Rows from block 8 of the encoder of a small model that predicts concentration at each pixel, named by matrix and row number. Rows with one number belong to one channel. Each number is 50 + 15 x the weight over its row's rms, rounded and kept within 0 to 99. All counts start at 0.
After each channel's rows are labels from the 100 images, of 14848, where the channel reaches its highest value: "responds to" is what is common among them; "colour at peak" is the nearest of a few named colours to the mean colour under the peak. Only what is clearly more common there than usual is listed. The data: reaction-diffusion patterns (Gray-Scott). In brackets: how many of the 100.
# convs0: expand pointwise conv (encoder.blocks.8.convs.0.weight, 256x64x1x1), inputs 0-63
# convs1: depthwise 3x3 conv (encoder.blocks.8.convs.1.weight, 256x1x3x3), a 3x3 kernel
# convs2: project pointwise conv (encoder.blocks.8.convs.2.weight, 64x256x1x1, transposed), outputs 0-63

convs0.26:41 55 50 49 52 50 37 26 47 23 53 51 50 50 51 50 53 48 49 56 50 50 56 31 64 34 00 45 50 56 62 99 49 45 50 50 55 89 50 60 50 53 29 67 50 50 49 59 37 43 50 49 50 47 52 50 51 50 00 44 51 42 50 50
convs1.26:41 66 38 58 16 54 49 62 38
convs2.26:50 49 51 44 56 99 50 51 99 52 50 39 48 78 50 49 53 48 47 57 50 47 93 06 49 50 49 50 34 50 56 55 52 41 49 47 49 68 40 46 51 50 68 51 60 26 50 58 50 50 51 50 50 58 54 54 49 61 14 29 46 59 53 49
responds to: stretched (56); feed 0.034 kill 0.0618 (30)
colour at peak: black (44)

convs0.135:50 47 74 49 50 70 50 50 24 49 91 51 51 60 49 49 48 50 50 50 51 50 51 51 00 69 62 51 56 44 50 49 99 49 55 50 48 50 51 50 49 49 06 50 50 50 60 45 51 31 39 48 50 82 50 35 50 26 50 50 53 60 42 50
convs1.135:45 28 50 37 67 55 47 54 18
convs2.135:50 99 51 50 80 50 50 58 73 50 72 51 38 87 29 47 50 55 50 49 54 41 69 41 50 48 41 50 47 42 49 68 22 63 50 53 50 50 25 51 50 50 49 49 50 45 50 45 50 51 50 40 39 67 50 87 64 50 50 62 53 50 72 42
responds to: dark (42); feed 0.062 kill 0.061 (31)
colour at peak: black (56)

convs0.62:52 50 50 47 50 53 56 62 51 56 50 48 50 54 39 61 01 62 00 62 55 50 52 05 20 76 48 52 50 54 43 47 48 49 59 46 68 50 55 45 51 43 65 47 52 33 29 11 52 50 50 38 46 76 50 23 51 52 50 56 46 54 46 50
convs1.62:39 23 26 40 61 46 60 65 55
convs2.62:48 50 50 49 72 49 49 50 65 46 50 99 52 55 54 55 24 50 49 51 50 32 50 50 57 51 54 65 59 48 32 53 34 52 27 53 42 99 47 51 49 45 55 49 46 35 49 50 50 49 58 50 61 49 30 44 03 56 54 62 47 44 60 15
responds to: feed 0.046 kill 0.063 (25)
colour at peak: black (49)

convs0.114:50 51 51 51 45 48 50 31 70 42 47 49 50 48 55 54 54 11 70 48 62 50 47 53 71 43 50 50 50 49 56 76 49 36 50 50 44 93 53 51 53 56 42 57 49 48 51 50 45 47 48 52 43 83 43 55 51 59 39 50 59 47 00 34
convs1.114:44 65 52 32 36 55 34 27 71
convs2.114:50 50 50 50 27 50 50 39 60 48 48 55 47 50 94 62 44 52 99 50 50 50 50 50 50 33 50 51 50 54 51 43 50 57 28 41 47 86 80 50 48 34 52 64 67 44 50 45 50 49 43 51 50 50 36 27 24 48 50 51 78 59 09 52
responds to: stretched (62); feed 0.078 kill 0.061 (39)
colour at peak: black (50)

convs0.193:43 51 49 48 78 50 31 22 50 37 51 63 52 49 59 51 72 35 61 50 51 41 56 50 67 05 38 49 50 53 68 54 49 48 50 97 50 57 50 51 66 66 30 62 55 37 47 53 32 50 50 56 51 23 50 50 52 74 00 43 68 49 50 52
convs1.193:28 66 35 55 31 64 38 63 38
convs2.193:50 50 51 69 35 99 50 50 56 51 50 26 50 50 50 51 57 07 34 46 51 54 58 50 49 48 48 46 31 50 69 52 50 14 50 39 50 49 17 32 51 50 76 52 49 45 52 62 27 59 38 49 54 52 50 84 53 48 41 45 34 50 50 53
responds to: stretched (91); feed 0.026 kill 0.059 (32)
colour at peak: black (44)

convs0.59:41 49 55 46 64 67 50 50 22 50 50 34 56 99 41 43 50 65 41 51 50 53 50 49 28 50 49 50 50 50 50 01 75 50 50 49 65 51 73 49 50 50 50 50 50 74 50 50 50 50 50 50 50 51 50 38 49 49 43 74 50 50 53 50
convs1.59:59 60 74 52 47 66 65 65 73
convs2.59:50 49 50 50 49 50 50 48 22 24 50 56 50 39 57 51 46 55 54 51 42 99 00 61 51 50 49 50 49 59 50 32 99 49 50 49 53 51 50 43 59 50 39 50 50 76 50 57 47 50 50 50 49 51 52 38 43 50 48 54 50 51 43 50
responds to: dark (33)
colour at peak: black (65)

convs0.107:50 50 52 50 50 50 50 34 66 50 55 22 31 49 50 67 50 50 50 50 18 99 50 73 49 63 50 51 49 50 38 48 50 50 45 50 50 50 50 50 52 39 43 50 40 35 33 50 48 41 71 50 72 68 54 48 50 63 56 50 53 50 50 29
convs1.107:54 63 45 42 17 68 50 34 58
convs2.107:50 56 91 54 50 45 51 45 46 36 50 39 50 51 46 28 49 46 43 50 52 30 52 41 53 51 06 56 50 54 35 50 50 51 50 54 50 50 47 50 20 99 53 51 65 51 50 43 50 51 70 51 46 00 50 52 58 50 50 61 50 50 54 61
responds to: embossed (100); feed 0.078 kill 0.061 (35)
colour at peak: black (49)

convs0.132:42 46 70 51 50 50 50 50 48 50 50 50 50 00 49 50 50 39 50 51 50 49 51 47 39 53 59 50 51 50 50 50 66 99 64 46 50 49 50 50 46 48 50 56 31 49 50 50 51 52 50 54 46 37 50 49 50 48 50 61 61 50 53 99
convs1.132:40 58 60 58 50 60 56 82 73
convs2.132:50 50 50 41 50 50 63 49 55 23 50 44 53 51 50 50 39 29 36 50 50 50 50 50 99 52 50 82 50 49 83 76 50 55 51 32 50 50 45 50 73 45 50 51 50 50 53 49 50 50 50 50 55 40 50 56 99 50 50 61 50 48 62 93
responds to: grey (43); feed 0.058 kill 0.065 (36); feed 0.078 kill 0.061 (32)
colour at peak: brown (83)

convs0.43:41 52 47 44 49 67 32 51 68 52 51 50 51 42 60 50 52 39 52 48 03 50 34 59 50 21 63 39 57 50 50 50 50 40 57 54 53 52 26 52 59 53 49 50 30 49 51 99 53 50 63 68 50 50 68 50 45 58 49 64 99 39 48 49
convs1.43:67 54 45 61 51 29 63 29 27
convs2.43:51 64 50 51 51 41 49 22 00 49 50 59 50 59 53 50 50 51 47 49 50 49 51 99 50 48 50 52 50 82 51 33 46 50 50 50 64 50 61 51 48 50 38 50 46 66 45 46 50 50 74 50 51 50 51 31 50 49 50 49 49 27 54 52
responds to: feed 0.078 kill 0.061 (54); feed 0.018 kill 0.051 (26)
colour at peak: black (45)

convs0.38:59 32 48 49 50 49 49 39 53 50 48 51 51 45 50 58 50 49 57 54 50 21 26 49 60 45 50 39 52 51 54 50 28 50 55 50 56 57 23 50 61 51 29 39 54 56 46 49 50 49 61 54 54 49 56 53 52 53 99 55 80 49 56 49
convs1.38:27 52 33 73 44 30 65 50 49
convs2.38:47 54 42 50 50 50 70 37 27 49 50 54 53 50 51 50 46 64 94 54 50 50 29 61 50 50 67 55 61 93 47 41 49 56 93 10 49 50 60 50 48 52 50 49 50 50 55 48 50 50 73 51 50 74 48 15 49 50 51 50 90 49 50 29
responds to: feed 0.018 kill 0.051 (40); feed 0.078 kill 0.061 (34)
colour at peak: black (54)

convs0.94:74 43 41 49 50 50 50 47 50 52 50 62 19 18 50 49 47 55 50 49 47 50 50 67 49 50 48 50 83 50 00 50 48 63 49 58 50 47 18 45 48 59 57 35 50 49 50 34 60 46 56 23 50 50 88 51 45 56 73 60 53 49 75 68
convs1.94:32 25 42 39 33 53 56 73 51
convs2.94:50 50 50 51 44 50 51 10 39 00 50 61 50 45 50 50 27 50 50 51 63 54 50 68 49 41 59 43 51 60 81 26 50 52 55 51 54 47 53 53 54 50 42 60 46 60 41 44 49 61 50 47 50 59 52 40 52 44 50 50 58 51 50 49
responds to: feed 0.078 kill 0.061 (42); feed 0.058 kill 0.065 (37)
colour at peak: black (47)

convs0.217:50 50 50 50 54 69 50 49 50 68 81 27 76 38 62 51 43 52 50 52 49 49 95 50 49 51 50 81 32 52 48 51 50 36 50 48 40 50 50 63 31 65 49 54 50 50 49 50 45 50 48 09 71 51 48 09 50 50 50 45 14 54 10 53
convs1.217:58 53 45 55 57 59 27 23 28
convs2.217:50 50 51 25 36 61 49 72 50 42 49 21 50 50 50 52 66 56 50 49 22 55 48 50 50 65 56 51 57 52 50 50 54 37 55 50 38 49 52 24 49 61 67 64 50 40 99 70 46 50 44 93 50 51 50 50 50 58 49 49 52 51 49 50
responds to: feed 0.018 kill 0.051 (37)
colour at peak: black (49)

convs0.254:50 50 50 51 51 51 52 50 50 49 00 50 54 50 31 28 49 48 72 50 50 41 50 34 51 50 28 51 45 41 50 49 49 97 50 64 50 62 50 48 50 00 51 49 51 50 51 62 61 50 47 50 50 99 69 50 28 48 50 48 50 51 50 36
convs1.254:45 47 45 40 76 62 43 19 57
convs2.254:50 74 49 50 51 50 50 57 38 54 50 48 58 50 50 55 50 46 06 50 40 86 50 65 40 19 71 50 51 61 69 42 55 81 50 48 49 09 43 52 50 50 37 53 21 62 50 50 51 48 50 10 67 89 57 50 55 51 52 51 40 48 69 50
responds to: embossed (98)
colour at peak: black (58)

convs0.48:39 48 51 42 48 48 51 49 39 55 70 49 53 50 50 51 50 61 50 44 36 50 40 52 00 53 50 50 60 50 54 52 92 50 60 53 51 50 42 68 31 50 28 51 42 48 99 49 50 25 49 55 58 63 64 50 51 49 50 51 44 44 51 50
convs1.48:23 52 54 61 52 40 54 17 51
convs2.48:26 61 50 50 63 49 86 50 99 53 99 50 40 67 46 38 56 53 44 49 49 50 59 49 49 50 57 45 47 46 56 50 50 50 51 56 50 50 48 50 51 50 61 50 97 44 52 49 86 50 50 48 52 80 57 58 56 50 50 49 51 50 63 65
responds to: dark (35)
colour at peak: black (43)

convs0.115:50 50 45 51 72 50 52 41 50 50 57 39 50 56 49 73 06 98 13 40 65 51 39 50 39 62 39 51 50 64 93 26 40 50 52 51 89 54 51 51 48 47 42 58 48 52 32 43 31 40 51 49 71 50 57 49 52 62 55 49 32 56 58 35
convs1.115:23 48 43 29 59 66 46 66 62
convs2.115:48 54 48 40 55 49 47 26 56 47 49 58 48 53 49 60 52 50 51 77 49 45 51 50 50 50 58 49 51 50 00 59 37 50 27 40 49 53 47 56 28 48 54 47 50 48 44 49 48 49 50 55 50 29 50 50 50 54 51 61 48 59 52 30
responds to: feed 0.078 kill 0.061 (35)
colour at peak: black (53)

convs0.209:50 50 49 50 49 49 48 33 52 52 50 48 52 49 51 50 50 50 62 53 46 56 50 50 50 52 46 50 51 47 50 62 50 60 60 49 50 50 53 47 35 51 66 73 00 49 50 50 38 47 54 49 37 27 22 50 78 49 52 50 50 52 53 99
convs1.209:21 48 68 49 64 55 67 67 41
convs2.209:50 50 50 39 50 46 63 50 53 20 50 44 63 50 42 50 48 36 46 50 50 50 50 50 99 50 50 71 51 46 50 63 50 50 53 41 50 50 50 50 82 30 50 54 50 50 50 50 50 50 66 59 52 34 50 55 71 50 50 65 50 51 62 72
responds to: grey (45); feed 0.058 kill 0.065 (37); feed 0.078 kill 0.061 (32)
colour at peak: brown (91)

convs0.41:50 52 50 56 50 51 50 50 32 51 50 49 50 48 50 49 51 47 50 49 49 51 49 47 34 49 70 50 49 48 52 49 50 50 57 52 44 49 50 52 38 42 43 48 31 44 56 50 50 49 49 23 42 54 55 50 50 34 49 99 51 49 49 99
convs1.41:73 67 72 52 49 44 37 31 37
convs2.41:49 42 49 50 49 50 92 84 52 51 50 17 50 50 52 60 50 46 50 49 50 50 49 46 50 49 50 50 57 00 23 50 28 50 50 50 52 41 50 50 50 50 49 72 50 50 47 49 50 50 63 59 55 50 63 49 50 45 50 11 30 50 84 50
responds to: pastel (51); feed 0.058 kill 0.065 (36); feed 0.078 kill 0.061 (35)
colour at peak: brown (81)

convs0.232:50 50 50 50 50 49 50 50 49 50 51 51 50 50 51 50 50 17 50 64 52 52 50 49 50 55 53 51 53 50 48 50 50 40 49 44 50 45 99 49 37 70 51 51 00 41 52 45 42 49 49 49 48 50 50 50 61 50 53 50 50 50 12 99
convs1.232:32 27 35 45 49 50 63 70 67
convs2.232:50 55 50 12 49 50 77 50 50 50 50 47 50 96 50 50 40 50 36 43 51 50 59 51 50 56 51 49 47 37 54 50 50 50 55 34 50 55 50 50 50 35 49 53 50 49 50 35 50 51 50 54 50 50 50 54 59 50 50 99 70 11 90 61
responds to: pastel (40); feed 0.078 kill 0.061 (38); feed 0.058 kill 0.065 (36)
colour at peak: brown (73)

convs0.225:52 46 49 23 51 65 50 35 60 51 50 50 50 45 51 51 40 51 50 44 24 48 49 49 50 44 50 50 51 51 49 48 50 40 51 50 50 49 00 49 50 59 50 25 52 49 50 59 50 50 70 52 50 50 99 50 45 64 79 67 92 50 50 49
convs1.225:61 41 23 67 37 35 69 56 44
convs2.225:48 50 50 50 51 51 85 02 23 50 50 50 42 56 63 50 38 51 56 45 54 50 50 99 50 50 53 52 50 87 50 50 36 50 40 49 58 50 50 50 50 48 46 50 50 50 35 50 50 55 99 50 50 50 49 08 50 49 50 50 47 47 51 43
responds to: feed 0.078 kill 0.061 (68)
colour at peak: black (50)

convs0.255:46 50 57 48 50 50 49 60 35 50 50 00 50 47 46 52 50 48 25 50 53 52 68 26 45 48 56 49 50 49 50 48 53 51 51 50 50 54 59 51 45 47 48 50 47 74 53 50 50 50 55 50 47 50 50 35 50 50 50 61 50 50 51 57
convs1.255:36 68 53 43 79 68 55 63 59
convs2.255:50 56 50 50 31 53 50 50 50 50 51 26 93 48 50 50 91 49 50 22 49 60 50 50 49 50 50 00 10 50 98 50 50 48 61 41 50 50 50 48 66 51 50 59 50 50 50 57 48 50 50 51 50 50 50 50 50 50 50 45 52 50 51 68
responds to: feed 0.058 kill 0.065 (25); feed 0.078 kill 0.061 (25)
colour at peak: black (42)

convs0.14:56 51 50 52 48 49 59 50 48 69 50 51 49 52 64 49 51 42 68 46 32 53 00 62 42 56 50 51 50 34 49 47 54 55 62 51 31 48 28 50 36 50 50 50 47 43 56 52 50 54 39 53 17 53 49 59 49 00 77 58 52 50 50 47
convs1.14:31 58 62 61 16 50 35 48 54
convs2.14:48 49 49 53 50 50 64 45 48 50 25 53 51 44 50 55 67 46 53 46 50 65 49 56 55 66 50 07 60 60 51 47 53 48 49 54 00 51 63 49 49 45 75 41 55 48 36 52 52 55 51 51 51 52 59 47 37 50 49 45 56 48 47 00
responds to: feed 0.026 kill 0.059 (29); feed 0.03 kill 0.062 (26)
colour at peak: black (42)

convs0.6:51 50 67 52 59 50 00 42 54 44 50 50 47 66 50 50 50 36 65 86 50 51 49 45 99 49 50 50 94 50 50 56 59 51 50 50 42 50 49 40 60 50 59 70 52 57 50 18 49 49 44 47 50 38 43 36 50 89 45 59 59 53 50 48
convs1.6:36 39 70 42 38 62 52 55 20
convs2.6:00 46 72 62 50 50 81 50 56 51 63 51 41 50 50 38 50 50 50 50 49 48 50 51 50 23 50 49 50 55 53 71 46 59 42 54 50 52 51 50 51 48 50 49 62 50 39 24 55 61 58 44 67 50 51 59 49 49 50 50 42 44 50 35
responds to: embossed (65)
colour at peak: black (47)

convs0.29:50 26 56 49 57 46 48 50 50 56 44 49 50 50 00 50 28 50 50 60 50 50 51 49 50 74 56 51 50 50 48 48 50 51 60 50 51 51 48 50 50 51 57 50 51 51 48 44 51 50 50 41 50 49 51 00 29 51 49 60 49 55 51 50
convs1.29:37 27 31 35 57 55 36 70 57
convs2.29:50 50 47 50 48 59 42 58 50 56 50 50 99 50 99 50 42 72 44 43 72 49 56 39 48 52 73 58 35 48 58 50 45 50 52 70 34 50 50 50 52 53 69 55 50 31 56 50 50 43 51 50 50 65 51 50 50 84 49 43 75 34 54 51
responds to: feed 0.018 kill 0.051 (27)
colour at peak: black (45)

convs0.121:50 54 50 47 49 99 50 51 39 58 50 48 80 52 54 29 50 55 44 37 50 50 50 49 26 48 50 65 22 53 50 47 52 50 51 56 58 50 53 49 43 49 32 50 50 55 44 53 62 49 46 49 59 51 50 00 50 50 50 49 50 48 51 50
convs1.121:61 65 45 58 53 25 44 25 34
convs2.121:63 52 34 48 50 49 48 49 50 50 44 51 63 31 99 61 50 42 46 49 35 50 43 49 50 65 62 51 58 51 54 50 64 50 50 45 50 54 46 44 50 52 50 56 36 50 54 50 49 37 52 89 49 48 50 00 41 57 50 48 47 12 49 44
responds to: feed 0.018 kill 0.051 (27)
colour at peak: black (51)

convs0.10:60 00 50 50 50 50 65 54 53 50 49 50 49 21 02 59 06 46 50 50 61 43 50 51 54 50 81 50 50 62 50 50 15 49 50 56 71 49 41 55 50 50 49 30 48 49 46 48 58 53 44 50 51 50 50 48 15 51 64 49 65 54 50 54
convs1.10:41 31 28 57 59 25 60 63 40
convs2.10:60 30 37 10 50 50 42 50 50 50 47 49 72 50 99 51 50 60 47 50 44 50 46 51 50 61 50 50 50 59 55 50 53 50 53 52 50 50 50 49 51 49 50 50 52 50 50 50 48 49 49 61 50 52 50 05 05 68 50 60 46 46 53 50
responds to: feed 0.018 kill 0.051 (35)
colour at peak: black (44)

convs0.140:49 53 50 50 62 51 53 50 50 47 02 41 48 86 51 50 48 50 50 48 50 60 40 50 49 33 50 50 52 35 49 49 51 66 51 66 70 52 57 51 50 00 50 48 49 57 62 50 98 43 33 71 46 52 52 52 50 50 50 58 79 50 84 34
convs1.140:36 27 32 44 44 44 67 74 52
convs2.140:44 50 50 46 94 29 57 54 50 51 50 51 50 66 33 43 51 31 51 47 51 50 50 55 50 51 47 71 50 37 35 70 50 99 47 77 48 57 50 62 50 50 29 55 67 40 48 15 57 53 84 50 50 45 50 50 58 40 56 52 51 59 51 50
responds to: feed 0.062 kill 0.061 (37)
colour at peak: black (45)

convs0.226:50 54 89 53 51 51 52 50 50 51 50 45 33 51 48 62 49 50 63 64 29 97 50 61 48 52 48 51 48 51 13 43 50 14 12 56 50 65 45 49 51 51 50 31 06 46 40 51 50 20 74 51 46 49 73 49 50 49 65 46 53 50 50 38
convs1.226:32 54 56 32 27 72 60 37 43
convs2.226:50 56 51 51 52 50 58 66 49 50 51 50 50 50 45 28 55 49 82 13 51 50 50 50 50 50 12 51 46 51 34 53 49 52 45 67 50 59 91 50 50 95 49 66 50 50 59 49 59 65 59 49 16 00 30 50 48 50 52 52 50 49 50 50
responds to: embossed (100); feed 0.062 kill 0.061 (36)
colour at peak: black (57)

convs0.142:47 52 52 18 61 37 41 54 55 51 50 50 48 12 54 52 55 51 50 20 00 50 50 50 49 48 49 29 56 50 54 45 52 50 42 52 50 47 48 57 34 91 99 33 50 50 50 37 50 50 54 61 49 49 62 61 75 79 52 50 50 50 45 54
convs1.142:56 46 30 30 61 60 22 49 63
convs2.142:50 48 50 28 99 43 52 49 50 58 50 57 51 76 50 50 35 50 49 49 49 54 50 51 62 46 50 50 50 50 63 50 52 50 68 50 62 38 48 54 50 52 50 49 50 66 38 50 49 50 49 50 49 50 67 39 52 50 50 99 55 49 51 56
responds to: embossed (85); feed 0.039 kill 0.058 (48); feed 0.062 kill 0.061 (32)
colour at peak: black (44)